config.yaml
dataset: "rendered scenes of toy objects such as cars, trees, mugs and chairs"
encoder_width: 160
residual_init: "none"
Rows from block 2 of the encoder of a small image VAE, named by matrix and row number. Rows with one number belong to one neuron. Each number is 500 + 40 x the weight over its row's rms, rounded and kept within 0 to 999. All counts start at 0. Numbers have three digits each. After the name is the row's rms in percent of the matrix's.
After each neuron's rows are labels from the 100 images, of 14976, where the neuron reaches its highest value: "responds to" is what is common among them. Only what is clearly more common there than usual is listed. The data: rendered scenes of toy objects such as cars, trees, mugs and chairs. In brackets: how many of the 100.
# fc1: MLP up (encoder.blocks.2.mlp.fc1.weight, 640x160), inputs 0-159
# fc2: MLP down (encoder.blocks.2.mlp.fc2.weight, 160x640, transposed), outputs 0-159

fc1.621 069:424480554512496448496573520499455465535510501484485428445472542511416495523446438503530510530464505558569513541490451503498529423468489546448562510455505517456450535484533463494517467497536551508545576581473507566469474556522458440548489556475504525561515495529501529426444489500497481528457488448527513502514524507535526552493499444449478553469470500561412482548531538472502576470420502462466508536485534438577511537557585510548504486485482443494493561518592530483485449567516497
fc2.621 074:472485513467441570514528459505483524422534482478482452560495501544501448471536475408458498514505517435484468485518515502563524441532472540519453464576517454520505506501520448460497439434515503511489479451535486478558499545522471491472583481507600539560471502525518508529591450442538509522453486551406475469451503518498459509513444549513561432499569527498545517596547545487525478523473510468485500534471536420452520469461493515475441513534470489505465540450570519540532539381537522
responds to: green object (37); its colour: green (26)

fc1.70 142:473519491529557527490541455520461504536459503511482571546528492471500521480505452507481524506465545405500507475514487544566554477474451567528456495483454521498474513579462443455537546468435484483486481555449506491524512438526529415530442549500529580493516577486505517502398529532481470474470502528452455516494475568556506505522546460563467495537540485548535443550473484522411509506439452537461440531442536470422471543564536551487519494509571487454512530569587481431431493489520481
fc2.70 122:469486523483486491536602560454490461508619518523480513548520436471461491548521552477517534573459499518479435485524488519524452560490516483480540511516517499507453522420566484519523531560483531524530511519519462569484508390605497578512506483443490553489461425481571511528517482505544539543540418539547535533507440507418478486532512481544433453516514482513515563441519528539551553495524445520479509482588520527537468463471567525458452477537576546501479515479508504537533484528483507
responds to: orange object (37)

fc1.570 129:486478470429515522459488458576499525459532477495475494560472466455519588503524576526501494517521478443468429472505549469505593514518493519500447490388496495558495452517535527516484487506510462538519471456543501552514424530562437426451538485543518427466413501470507491551457577474485460458540539440465504484538408566523420526482560525489509522501537483464518569488423514464557501518546538567549460485503524527448521420510509535456516443522492466501452498484553436520507516524489507
fc2.570 117:498501480550550504542553542484522534495515511497504510567538502519463448583454446551462413491498486479437518475536532451533448506484449534468562534528517461505418451500491502488492548423484464483517519508528458447494501494489508499497451519430522581529469415530529447545416472502529451499520514529491480469476473470509432452537494457554464470492448445469449488483478499495424557498510526479479487509543522484465422521458487534534443530571562483490561476501386499387443477466583543
responds to: blue object (64); its colour: blue (30)

fc1.51 062:515522541543475459517628473490512491507485567436480466567521483477478452485383550515562550477460486463469512537436509503431541421506445547477527543579578528529445471487472504537442493489453507484498504553465532429475527517461429442552534509484511554553522549444496551531540507531442528418422548469495483516478500472512551490571515571520492471451500422513560484516471478432512546480501528495505514487504504456423465523508500484568442549491529480477535444464503511513471519484480502
fc2.51 096:469511477498432469525463489531456460562532561472497496488452462476483503425486448458480530502518426428463527479534457547460494440502483474500444531432489508514471496518487471501494477444462454484485511470499465475547405398455482505450543576430435460470492511532536494479528517463439507507495534516493489495509518484510539425496491512543432463480420448527486494498484532479390448472468535454515421462518466444571453449506504497595498527470517487393461501503521457513540499586425531
responds to: red object (39); its colour: red (27)

fc1.134 096:453481473517523492468517471500482429526556454547435529537505470516476546514490537543441538479517515520502536507495461482443506526578483508488475487411490506543445529427425493488504525433379484538607524484472510508545531502471513472530561526566476556504509433453546475518475526504425458492460574564513650503536518466526499478490474495518511484528483489566470524460445499510574574514461446493477449464461487524452557514534463488489523561522473463527552407495532460471507489470507501
fc2.134 101:528483479491535541458445518557487477523558525480489512468478494466567497530523478535506487457515558534441454520536514554538605445500497590529492504478541453503492476544544543506500544492530449492480486563469394522514560485546468450461480525538541621507505497484537504451551470483562480521446507534468505461498459506459550468513477557514444527560511406543514482524529529452422465484443481404526499507598527507486506441537467560430572487536526489440518506503444473495532515463497437
responds to: blue object (37)

fc1.594 051:467478464474498503517550516538446485453559510445489556556494531576451575529513466530456448519463573487412526525486519572474455518476473554495536500536517551537492495497489500527545471481459518574467477481522505456528425615522489462455538490506586450557470451524499441519520504557439539435547501491535488393548455524512499457520546512558493449559499519463474479505504498512489463442542513537495528394488481431521518493482469542518547490533496478569543509480530446464511588547455474
fc2.594 071:475496493522500481538469512580530457436501379473468486538438484577475464535479479448496482467544602496509460495523477480486475543470518441487524497520563501458560511529551523572529514552510442491479485495468545487534497491529518465528459468471475494469581477489486525509511494570439442479404499575443527459495526498536474494508512564523548458577497454519487520454446493528484439514485542425501478475444495521465474467596523507485512526564522515565525414490430499482509496480633519
responds to: blue object (50)

fc1.492 066:564486476452500573459486482575538527470477550458542503511559433495588556453475476495461507485435576461553463561505481442609491517573520491517504572474505525470497449542486563526489534509554501448541490448449477455492548506514480521541472491418531515524557434481526469509531480516413586489517513521478505479517476481456505437501527461567487494474451424515514448489565539558572481531523512474506521520470557452520530563519540527432503552469454501438564475481487527497466497518562517
fc2.492 081:451501506475427475518537483455460482449496442521579540492448479530458534507561506445416503547573439553478583433522459498446498495445438439496493488483487516496459480487545456522538486438520522542478485492524533516499419507404471501472546533596435534541497587455486527508468524540490431498510489441435482545469490462512506531504539482509538534495476504476485475545460446597447607451459486527507522490509512480460525519490537478475409528527532578520477511467488476494487456564460522
responds to: purple object (35)

fc1.374 122:470474478458535511469515516480533511543512536458500432507512525549512475501503510468531553557536466467465548527557521526528511464454517485500505556439509464429559513508503525517625450526552506420406532472538414510515515485464584469511533493523456496480444466451515496436547508502511502472454473503497439488560470492513410499532522530500505492445508527476434492559554440504513538420463414462508525504415548529497496607539542444426450451485595503542510490528492512523496488471527542
fc2.374 097:457487515486416529520472482499515582470496477519523520427561446560528496507496522506505531467492541492472453421547477467615428479522512511470480481559482502461515543540501570505490437556527505517545474415560472523520546490516487448496509486443559499474530516474509539516408548549448535444527528453552538571465550521559506482488528431526496539542470493457516416529502481481480532495472479592476393458488489451559494488498549531525473455463571465488503527522438552546514479574468480
responds to: bottle (38)

fc1.606 089:513470535512563469474506508482543477526413539485463515455486479549534522505526473562553535545442517521494508544481463502499490461510509498461481466463455440441579458548541546457514518472537491576487450516407499536496436480524533454552554521468495458591502537463480514542442512439556455498530505418462407518510516495585546492497474454498501562367470479440512469505385537549502526539532503469534425503483586526513514475494516534491497477499485500517512536514535446508489502551551551
fc2.606 086:459421547559471551513483499549468466518543431457521501529474560600436494415498477500496492586410513447497454498527525415514579489535453485442502492489536514422472436503505550446483480433480442529458468489547492517524541526464505530519496506505491522503481491515446457538437438510487508571580451530463531532521488423521476507526466458494528465504519559487418524517519490420534470561446512483493508579525492521497530416494462488521555563452470535471530553493504480543482534529553514
responds to: green object (49)

fc1.291 060:514494536529518463523528519568528496509546513500447478517420489467404471520503429483553481538493469543544460475464441525543442388472520492457536500449497551448464535483483444554476513497565478452504449470530604519475497563500460503539458478564477493436516453429518489455502532441515496455461477523494542472513404570477496507481451428520467474489467450480554446471491500503447409542542474548506523516432602510491508485467555515527547522519507536522493568537526457488488521462555454
fc2.291 078:440520438453546484447552547403454508524525587503543504495589485510516536545482525538556570625437499505455484523455522496468533516527546525443594548522505482494472477446562471515513524510437523498481460435509507470513504453505486563492474574459538446492508484537491478505556482523507519540514510489531526526528501499495576531551528571472456516481470484459510538525521564517525571458520483424510490479490509488578464447500584489459539474491437575537477434566496441501551530490501534
responds to: purple object (49); its colour: purple (35)

fc1.322 060:517505535480507509517494556527509501534463476517560497458399545496488413498426484507493439437555502534502500479477508578453510434515556517498525512521470560533508549598512484575482458489491489458502456448481530501453432590475513538594541467457477555514495526451476476571470440460502442471454479481512468527489526539465551497432471546478517493461472516550464521472497538461373440515510498518473514490579514483530502488552502467386558548466480559553528501518516522450515458511475484
fc2.322 073:450457479482528481423488453531438439400493454496469457438485485459530491487527513495476523528466415555516470466464562466474484522434487529496540511497531509531478497466454503520512514521529435486489533472438484535539499486585496502429525499520532591445497472538469497481468519525585489435524523582460488472530496450442444485459484550480484475549453484420521452525444413512508482517472548517544536473469410477428537436497481466507559441548485455494521459504464450536411452461545461
responds to: airplane (25)

fc1.209 127:523458510497460498451559489494523541534444528477532483566503532462477529435555463515458524446459524546506464522575464420493511496529456480545571490495481439501581527479482466435511485401557476502494488538444477477482533454472462512553515499519465513483500621550483545494482578454489510536509427449576485433526510493508440480468547543499494521460534499510598449512456467466532555433497546519491479541485519483410542508513533550461444538503498551412499554499519544449534483542555491
fc2.209 107:528534473499546520452503568458484450492526465440499462504583478492501428532510548539478521485506469509454521487428505520394501453508448497490425513493503526509504496507491563525536513609399516505474527578544461592480452418533500471512553528494508495501487508506534476474508554470496532494547483505546434604463472489445501508533478500529521476537515537540605482438578462464519513537506433541511492468434570536499494523486562519563475514577532477483518538444526516528576461535511478
responds to: hammer (29)

fc1.356 155:492547492512497495471494467498468490557479503419487458510450515533537482515565529471481508519485496454479447554440498570517484508423509528538533556421561466491485510523473516506496439554545440510513530574488512455486530457507561479541521584481508481447519512538458475436486539477507525419512503552460521391498432545419454564553478571530452500534480468485465465474451460486580495485503463479549472575455442448498495554475534463599552492573490561557489463526447551500507467504499519
fc2.356 116:492459539414461460557436445491537589494477486481458519570518481527456544516487482513501512597465559499447523479461453517465427552491550492531558490448543521465487461520502503483499469489530550530441451463549525525534485557507506487554523525503532531551494489542511485480404446493523534525528474471469508559506472498452546505463541447471549589489476508510456549544509434496444487415497450487476395428472455542517481527506533515581510483424522483440570463492448517432495482536464546
responds to: hammer (26)

fc1.372 064:515551455555482486504518533478511543592481531484566488484535454539527480540564481469493489492445497551603491464470478567513430529515543471483532480519475561537488464573452538531477526567470478470533475536510507494484430566483504573553502556438463485492547522465524494467438538508527460449506552506532481446491484521485557523519462511537490496554477442491528520466483480499459463483601426493438554554459464463553533572557479456468498517540550495490506535532494633479507572523575494
fc2.372 085:560545525487446450432539503476508478469555464535516553481498536503519512518507521536515530461553511478470517450464474482467565474463515476498567548475484381563539549515586515426519507483536489633487511440525461491519514549460530577518426545499519496477489521512493523530514479574481552520495522454401504460547510505527513499477500443546443561477497511444477447518478468534467569525488557531446501389488434524526471529523518531507453516523388503506513503565490520551515471529500537
responds to: green object (37)

fc1.301 055:439483513469454557491479473498492454508557404496497472453499505478506459506552486567595529490437586456468489535506475550518481514529572511409552420520432473471475526496527556415507514487447452529505500461461553580492448500553493575458509591536576488487505483522414493475462468532597460548551489513588554493488491546524478473514540547449521475533556537532503505481500539524483425481472526486547469475487495512522476526510437509523489436486532545501496489482567492539556513470496473
fc2.301 070:482503486442517531481469494518435509504529522453517522600519504500518453463515514534498486507448472535484496564506544529491597489467426532579471528511492568466502550455591565487471515454500475480499503528512517434529483498508576538482471488444505584458520546481515519465555445477395535547497483520477554509486506477495470507508484489468509564514501458506477549439488505397490441488477486449456560471539562468396544498545435554495543515548590548437547545483496517518425514436515515
responds to: white object (36)

fc1.355 057:541424483551513456516515510482534593488412499529544467469513497506475436483503559469568548481491537501533498488436488465493483416517507461541504555440528524480516532517513565467432531505479500509471526555481547528538483503521486456454506539512480539508531498566555617526573461549546476555474533502510468475481531512468485453518482557552479524507519484538517478512474475489557497563570543499508549422460520398442516502470490527537603566537565505443407493490503453504478553427468506
fc2.355 065:536505460429585555521490489510534472579583516503497521469521474525481462515445569574560488547522471540472463465538435586554533507501523507466452448573504452476446512486490498447471456447485521509524481468515484567497446479587493549519513509508478447505483480513485513486532489508514502512508441485577449566508459475501521496517508460535427498534551453507478559471532511436462516498489502582487478482575441493534522526537591514476501496509562482595518505607473466418536507564436473
responds to: red object (45)

fc1.181 145:566494473535495561483561540561566452512497523528508474496492456510480575498493468504441445529449533561535391456517465490513440497503576488497506538544498514515537485496534549487458422501579530522487537558435493471560508516514486491529441549526483483477392487568486488462484528471532503485513394496540510443504536616539453501465442531493445506510464455462588527466480549482502580421520528501532461517486496504500531483505591542467504525483500514484509584514418457476513491504497488
fc2.181 118:512593515518560490477500452534538513488526481489508553499508471438552462511554555529491464548501525488460487567438474494481502485534562453452533511499585572523472457428445510480411393548521577497529505463465482488518489544477502473541471478534507565482477503549536527475534528518544486506551467584538513557508548535480479521516472468496392443547474404498544501516463563493490517435531496555469484513561563524503492451469572534446411501501446450509513501501578500519514489527491554
responds to: teal object (41); its colour: teal (28)

fc1.614 103:500438440485508494515513555521523521436471468458475499477500558423522547534577432508559534499522482522466493495450453565533497465473456508465482482515548491463495574530509476521442511541590502539409517539507525551530499508476581466486516515439499457601520546548540522517606452494543506519549505506480472483459475493547499512525429524545505443453522519508450487512535484522542411574446492602506513536530567502467536467465444544470459510472454517546511530557490496563500585462506528
fc2.614 097:481460528453536485550457424518520510485525502492558512559521549519522553472461467507502520488473461513477446491552518513490465571547507517513513577558524534532520464561476531493442415471526536442520470552525466393568520485498508527466539403456502522504490395562514603489494465485484437536543520482541524536567529412528469558490533487465483561543548380485495480543480494482450549521465509503492487522522504431486484513506498528455528617457465485518536535480490515464457472504540496
responds to: purple object (41); its colour: purple (30)

fc1.6 061:442481464521529559512454467527450539516550430516480452478478507432551466575445465558456489467520449489511492469518451545499521510515466512447548518525526489501496456526526451551472525547447457509516496532534562505537490540520508572488493554507471404516583468436531491478491512482494474516543515527497529498438471448562516512436500533495549497482527493451453495406557557456519514552468587498471585403477520520521509428498465518546529481425394442590552498494516521522481499553517520
fc2.6 082:440505450460450534522419465466465551499431492482463490541444540508461504480525560522519475461488527503476464462534477520415515452502428532481481493500499541427482496525454483532449485463467554499450510407467515512493467579440453431489488428503501561496470468530523495511539451502535498529526446550489517473492470437454534529552483498437524549425472449490527525517500514369480451513512425488487487562434478433439458512494443614457571508525526546529516512491492498502486452453509546
responds to: blue object (37)

fc1.130 127:500524491539488470544501518518482562519535507476493448528493618550475480532504533477495474451445534534471533529491479557518457463506472518527573494448511504461524539480524566419504468538456452468553470496478419465424545525501500500487496538511433488496540456534438508545418493465473459516496429501531501508475503557445450542485508445481506433510518486484458501509557444505386507528520507484503529558568471574503526564462444520387565487539497453495456524467433511511510383479458470
fc2.130 108:520509538493393490542444541517422469514445500458447493525439490552513443486495528443546519532575502560468537494449511479467529417440548501537535431509557496557521543470535481429505578472558500432506494535523459436490495436508480450496514524467477520463541473520482515521456525578475534536461531449513444513474518489524424481506454629486547501495483495499448583484485532559458474498536462516526533423504467470506549515614524560532535527546478480461483468511520525530489511482510473
responds to: orange object (36)

fc1.50 086:427502544492475502556391504503503421533491434552547476466471529476576575473509536458555581486566503567481446503550538509475547452494570488454513473492484478469539463556461527515480536392482468482538552482487468484453515507491514507502478470465529556505561510531532465543529518507463489462508480451504539498455523555522606494432507460505531464471503461519507558487525492532528551457488509532500496432541505539582496459513448439551509554491608506516557491539577519458493439457503482
fc2.50 086:473464510492544552507456509479514532556539416489522430486471504478495473493502542461494537545486561523509517559502525520503577539569536491458449473490511615507496486449561493574565478460555506446457458492549463524469490506441522482461545450534459505499422509497514516524473381426486482467549457496512483418524466415524533487557463517476509558468498566493476512522442525502517456589567475455455445464497476465529483455468429446497451520560471487510520484462584513548458520491510529
responds to: white object (43); its colour: green (25)

fc1.457 082:490474497501520463504521521457497429561528543479515512519530525474521474526529539464424509558457476508522497509453575500518392475559523508465529417449482514486502507420494515504516478452484553537532476474490472446438556439534460451454533479455508494425534501489433565501505476465492531494523448456460448431509522447400533425520561515549523485552517532504508557536381472500511528405508564465533457454487470481520570512472497541497436549484593544508504497540466530490522541535478472
fc2.457 075:452456445507441512483495499576458474384587452473505478481516535590430497472496493411533560456558555547469576532515476508510527514477494496520547466430480506507464509529537550491604520503510504560481529553479544560486479476536507500552529505472490500524539535510469539450440478535500473517564510600511549463463552450565530500484527502468502484461541519492496496452517431577515517474520494492432521442511507465551426565434484496478413457515502451540525463466478545467517486518471532
responds to: green object (43)

fc1.243 116:525445541496496459430463425521417534498491496508447521518499445480536503569561499603483484507478520510526440505451553441507523496485463495470472466491529439525445562499555466556524509487432488551574502454471543524519507493480475473483559477524491560504510498506467492541567484507478562495481465525436499450503466482492526475490495577542412459434489466549502536484521486446579459506522465381554496501435466516482529576519541507533493467453438422593477510479545527564486465469471546
fc2.243 108:466486537494549491502542468485568535508473581563446536528453512500429522525508504502492451521515532512437500489574537472485507478533519514516414484515483511465480442482508533579542487471522531442395444476467429535460496494439485477465512523534537519516486516452512414479483485511483513533544465486525517534452504485490519475565479479460564613482483461499584566568463492489458406520478463456472472472584501509519493490517523480529462536465539589452563406570495448519467483564545478
responds to: blue object (58); its colour: blue (38)

fc1.524 153:570493547480585536481431475487498574477420490492533541463532582492478476478524502495471482511485468538533546460529459524552595533536486503491491553498515476472518468536593547462509411550534453491486564491556412477505573508491451487460450503520464569570548489462496475557492512499488506488451454526474554446548488507530456540468479490467539451406499508491561548449524535472444597495502490514519492461525510542448454477514578401441490464537470549488500562514459493504499518510497492
fc2.524 141:499472493462475525594500436524517532507514503476540502546457520590498539490496516497512517530478510457517489514527545473441522428516517496468463515539509554514441561500487463505559512463502530508548443434559529503516493495511456482540560501467469459538456453466504525539443414456480497503521520395519499511535514361608514519549523448521490538500453549482512500513495568481520492483533420490410486522478503446504494524552568436519504502597411509530460534493561557562532521477505555
responds to: orange object (42); its colour: orange (29)

fc1.605 093:506537520497477528626474542509458552496440450459482512462436558452447495570521475447506497488463493493486522485477486560486484495485415464566490460544444458507527385522558578530593454520491473485521537543457494498481532503461481532484442503510515613456531514521486541517466521471505460446429484544499492427505519490483519461427451523533474486469551501510504480525393536474455486529498544479506452487519482481393463520445480432482466478570540510478474512519512435465508540512491459
fc2.605 104:520479523462505534458460510505502477546491513525522520541515500506474437478571493454509547577482535508455505504507521522528507576583535452484596576438527468491472530505475479525557500502540516497485489539510467525507465474535429485477498477544546569534560460510561552522468396417564420523594502482499498476541513433513515475492557525555487464542476441507470496539564514459465483445465409527485575459629474561471470461570504526500521527545494471482494547525505494473537449475478482
responds to: white object (36)

fc1.17 145:501490563514495445507422473537505667579473507505520488496547511421484425463543501476552532467509505526498525492405544463484418411501459458541604518455491471482541510503527498539493461534550501529531552544482473546462543562477462415527550524525533486488519481509502523501509478539513491518525489526519466480483455464477511533491510491484473481509563512538506438522430463536543504533487559446536586473544526479502579508446472558519562533507528435441457528501489477441488454474459502
fc2.17 138:442469458413432512559426503465464452528512485453521445542495468496495532506487557515505537546497481583472432493534516545540466584493590513441524482539507522505471472571458467491514531477559512439424448513554509542588472459588570478494430476486475540507482436515502535504586453502536527525519494494542532542511493500524479493525546478479490525568513454497509530465468530458479541495511461550485538508418454476500519488507555533521556533512470484605529530564433486511579504527515557
responds to: orange object (35)

fc1.125 137:498443489469534579518540472505481498449495471442470531533524487496484476474494531541495492512470505500545428506539480549551592445499475603559397526544473484499540492545496530560547517414478518504516488498524470506492458511533494459570495557451526520486463493392432539467463478533466534475519488531435442507527438550494532517529515499468508560469555572489590552489423518501543463505508492480489431560518547527447462502476463499553448536454508568513507485485557543438472495476538596
fc2.125 113:500463481479520484526540553451535529561470542524512477526577480489557508505480559528546483442482466465486515513582514504488458480522515506478568546531500478526545542503450513552491506519471465470494569439465553506517493443464452576397488467464498463519502468556556480508515406482461551517504472573517564541518466542487460520505529519608448439545552468465428530483453510461489504539567482480529499502498427485503497476531480559585400505473578481444483417515509544477474555485515553
responds to: red object (35)

fc1.518 081:570536499569488514515507525542468530501431548497546522474431561470478445445512508520503413496451506516470493505504470533468528476502514510520533412508497449495569469474458543521510467536488430420494489536531474495522516483460507585467473489523485514503580496489484512571480531560410524452425486530486541480527507571462532452502491464453554514556528491536479551409521568474344471541532492520441519486540475556510451531507488462529474557497513543429466503468531489504425510551458476
fc2.518 091:455454445530432502505535497503534434442527508438540462519513580585499517458457506427467430510548429494503490543503489505465561526418485434470441482508502522493460448458472448489526508455535528491563541473460484444534474505499510538474482503533515475485469512505510462551456539469468420468517493393489439446471488441446454499516509474494489454526527506453522478510426466558539507470532515532448529482491458539485452575451491451607414501546443507577547440523529468476461530529486495
responds to: orange object (37)

fc1.113 172:505551530538466521458552495498508456463484552549480445450499523415505536511413467414479530518535504521523540475457507554512517472528551482553535547550474513566456514570408466535508549535583530456500497439461429561560467526500494430528480514438482485539533512531559505512566489512496515417524548488537480476508523550473459512477443519535489564524420479479450552479471541534502489450458531532392543431497425495510505555526487457538466504519526536530481437523509484577466498465498471
fc2.113 136:502498461421488488561529553479597427494513430506510553585495451516535496533522526486469505438425495475417509568472565507560481524527486482487581492457492501496517489499547458527448471483605513504539564492498457467485542601477469527578480496488497525598512457545499470508559508528484445482556524480438449513448523445417467433482466521536517447557497478494479509555504499496514538484471556526517546494481508523468470529460558493516415468516445463505536476420456504475466530475500475
responds to: green object (34)

fc1.532 066:498432450492437530461536534482533461562565506434561530470454510409502518559586505447548517526538470485528497556468482521517502577391525472512472430533492514461507467485454516513494462508477490567450514530483554542500552478487501539509503525530467514477542556506529513521527540523545442547507512498503513524542462567526544545521445547471501496483513574504510506492448536539572503493410446472579484521497544492571507565539405548485535450512513478526431500452541457538500420420513483
fc2.532 080:498524457468467521426513514479500535531471517509512541553460556518555507483448475554455470563544497560525496524501483506462583470485522501459506524502576521499496427486533484422492536539475495526535555596521477473495495502506499527413468519458485503438517532560503521448517547513472469530485481435529587444504475541450507552451513459558512570533487486521561489541523539546508537506459527515491461579460491488524575599494460541508488538498511521529518657567531470468491511594488453
responds to: purple object (43); its colour: purple (29)

fc1.280 135:455479421464481504474488444476513519476483553540478545499455536456512519522438494498506537521483488492443422454418504496491512546467500501527497533445454443507537539450539475493498508497466434495457480452471447553503463485515530516508506447515546429498492470447462504513581479478467461451527405498481524474501504469518540465483589498527493411454504407513497515460515536570566468442515540385571542486552499490594453483516515466539512550498568543439547410534445499494512511552502445
fc2.280 121:434466485428537492520499474502440529469467454500476468482475501521468506504441502522482494518467490549469560452550494505479460548496501505492531451512442538477456448564495449570609501445480570412440460484521487474523524508454474417497482512485480461507516427476491470491436475582525530518547476427507541493531490525490495488552473439476504552527532462496449436511426475464439525458500499575476417496469421460445508419485548510509559504549500483567528522509425480438413466492441500
responds to: count: three (61); red object (38)

fc1.138 098:470508541411517453529489533543481550488523456486445452540469531499513509446437499477490444459510491512583536487460498576531525443515567522530534452535531492391526533462456494476497476497556558512537553556543451526470469482551496550544510486471425518486523508495508498574480543444481516543431503506569488564478457518450515525479536456493494496556470503525518553491550506473501620440520489490473446478538446516574564493525508464435585475491433550504490464505400569484515514489544488
fc2.138 094:425454514475418514528491482515520452422495421505494520590470551565513549507468527445472503523474473485520453523445473518548453546452537460468532473515523475494421450481469506425445494459541487525472465448504506496499450482499545490495508524463477486548487476464468446524533550481507458461442506511445450490480564530537451497504508468489582483461483563475496557465463459555467550481447480542422599504427455561444492514478530496529442512500421548587450482461493485479506445410532529
responds to: airplane (26)

fc1.401 098:519505494583550542510480461469500527460614482492475460511507506558493545512445507492513427456500445530496511482513545503448545522491496571502449505485525521594518506472423516471564484516521472470507426527504473475497484513525448432537522528544500439439487424425427498474419590508455429477527529540541555475527504482501444567486445420503511462529517441499534486518512524536592548565470467530506479498492490482458545546519478484489546482503407465554492506518611478482538498513540499
fc2.401 098:526463530476561578494494506520518465569522465418461530495485489473481446519560514448476525536428565544450440547453486603509553486514519510400541492536518461540445518560487532556520523464513522503524471503532502509563441501504507505469517433494514528523551524502531568474532366440524527521532477545466467480576480529526475458527455491514462608530525512442474461481423544478447445509498454475487521467478532459494545523541454541469488459500434482511578531503494542542473492439487518
responds to: orange object (35)

fc1.600 112:470531483521532520548522537464594572495492479504417475536503514502513570553445475569447445457502470499561490492487550456517474449443447507449470534512530580504491541485442455495428551481430495480494476581498572429553479531509524515525467477489480485497512463474498417454586513467527423568463497470497500506522501494528441567519530503583465518428482486502511413482579445435515462528458521561535535540460499452504541513507516524558564491463482426512500523468507551486456469485518511
fc2.600 099:488493450528524439501490457515484480521589569477530507515472517434484533509469540444491545506441539446529539553472512516477439454575464510489506571413554513487506526447561462533474536434431541540461501454534527523452442483528556524509571473443536518480481523408521504566504406505457540500555487547453462462516506526482462422537482523465570521499502464531503544539457499543480479540486423488508512476536504415469475418472412513420538502489548525541492524475501452542498529548493509
responds to: blue object (41)

fc1.252 070:503473513511497483517481602541486559538405470491576433529530437509486538470580540487496527495459515574521448495508440475557477480492466515472544502471522538489516467551443545398469502435519520506455465576492503459432475538478449546535517523436531434559529494573516551492478513569482521474458537479474472496482471462516554509531504537527553499459500481452416468450523518521455557542470556467512489503518472537538508477498569521518584564508472589494428533515467530528526493473558569
fc2.252 085:526519487518384540520448480517477511573525504521496511512508515513543479495466498403459534473450448454499501481552464483525485484518461486479517511541542450495575428491444549421478539520557536550530499452463466510529525553492520564516485454541521523505495613515517561487521518533468516521505472446539490493443522530486430524490489459541498522539532485459477482569446496553460554510493539568506545530459517545501592575477492448522495535492499521497526469547493505547405490643531416
responds to: airplane (27)

fc1.398 094:485549503579469561442437523519508530517539524510451461470520536542527437471562549538481485451514454647567544536512536466430453483513503482521566529493501587440541557459510516507484497541502468484558501589519488455503506548491501471458464508487510487493554500447433472482405443467499460512459498500560509566500472530467429488534565431517484477533497543444560486499488474485521546494491472495532478477523483457463587553518460513461529440474485439485499441491436486520498428460494450
fc2.398 097:490553486480514487488505519553485512521517502434544518574481537470518508474460536491538502432527502533426540488480408569471421486500518477493485482516560531567538539486476504425455521551517494477464469547510506479503501503515512523531469507493503484503500473526517439447525499508473500404500458534459481562549471469455438565501490554553539543556556506466503546490476535547552512489560453499533456549428578496472514567560564504453497475521428445506411492478559563544558452385534575
responds to: count: three (64); yellow object (42)

fc1.463 050:475577502603454518454554510522476532451493449565482538393469561452529477444514477419465494489552486439506504440501460490523525480507507507567490523492440486512499479436525452498508484488502510510487468504431600455469461509478520490451548491415501548548505511528455481535566469493424511493490517535423481455570478543420509450538482540556510483480494510486491474526451510405484485465461527464505442512483424499503557495459529448553480432434441433502482474499492484574515560520521501
fc2.463 059:465465517524497476618492531578529525515521535514463549492545489561533517511471510437525440592557507531499552559542452496561445571479508546481471492509514573431494407476472516502494535535534479520431523399429475474498538500482488510488470511505481518528483456441491550510453541463485447449574485469533465515468504557503482486463499422516531428521514496461495484535486489502476546428490508535504403502553553503457432479584593512498461505466512481498525473547516469502467467510437568
responds to: red object (36)

fc1.224 052:537520450457458526503513523487567483469481474516451507467661466529446519494503478532489525494545491446527477438531458509520432563541481470583520537545529524469504447570495519550514488590557519430463531534473551490539513455532502563560478493463435515397487468486507544571483492524542449518572474587516505545507537535500539494505440485524584492524424483486515503449465506469493497496539475470466529566470544505544474503474525465444522538449460541520519503467519486493453546575540517
fc2.224 061:512488567509532496517479455467449461517466476474581505531536478484485486569488493467509541447549487515526542488430517498513553457423404433454464476487431414501508536447576499437464503494492452450462510469514436539531512586453462406454538450485527489528446510490501505498502549497513470523515508458474483480477503440540489584458555432534423504434492512464526472489538454503547500489541517474554569459495431455472530496476534522451490581580511428535539471497479439508473500559463497
responds to: white object (40)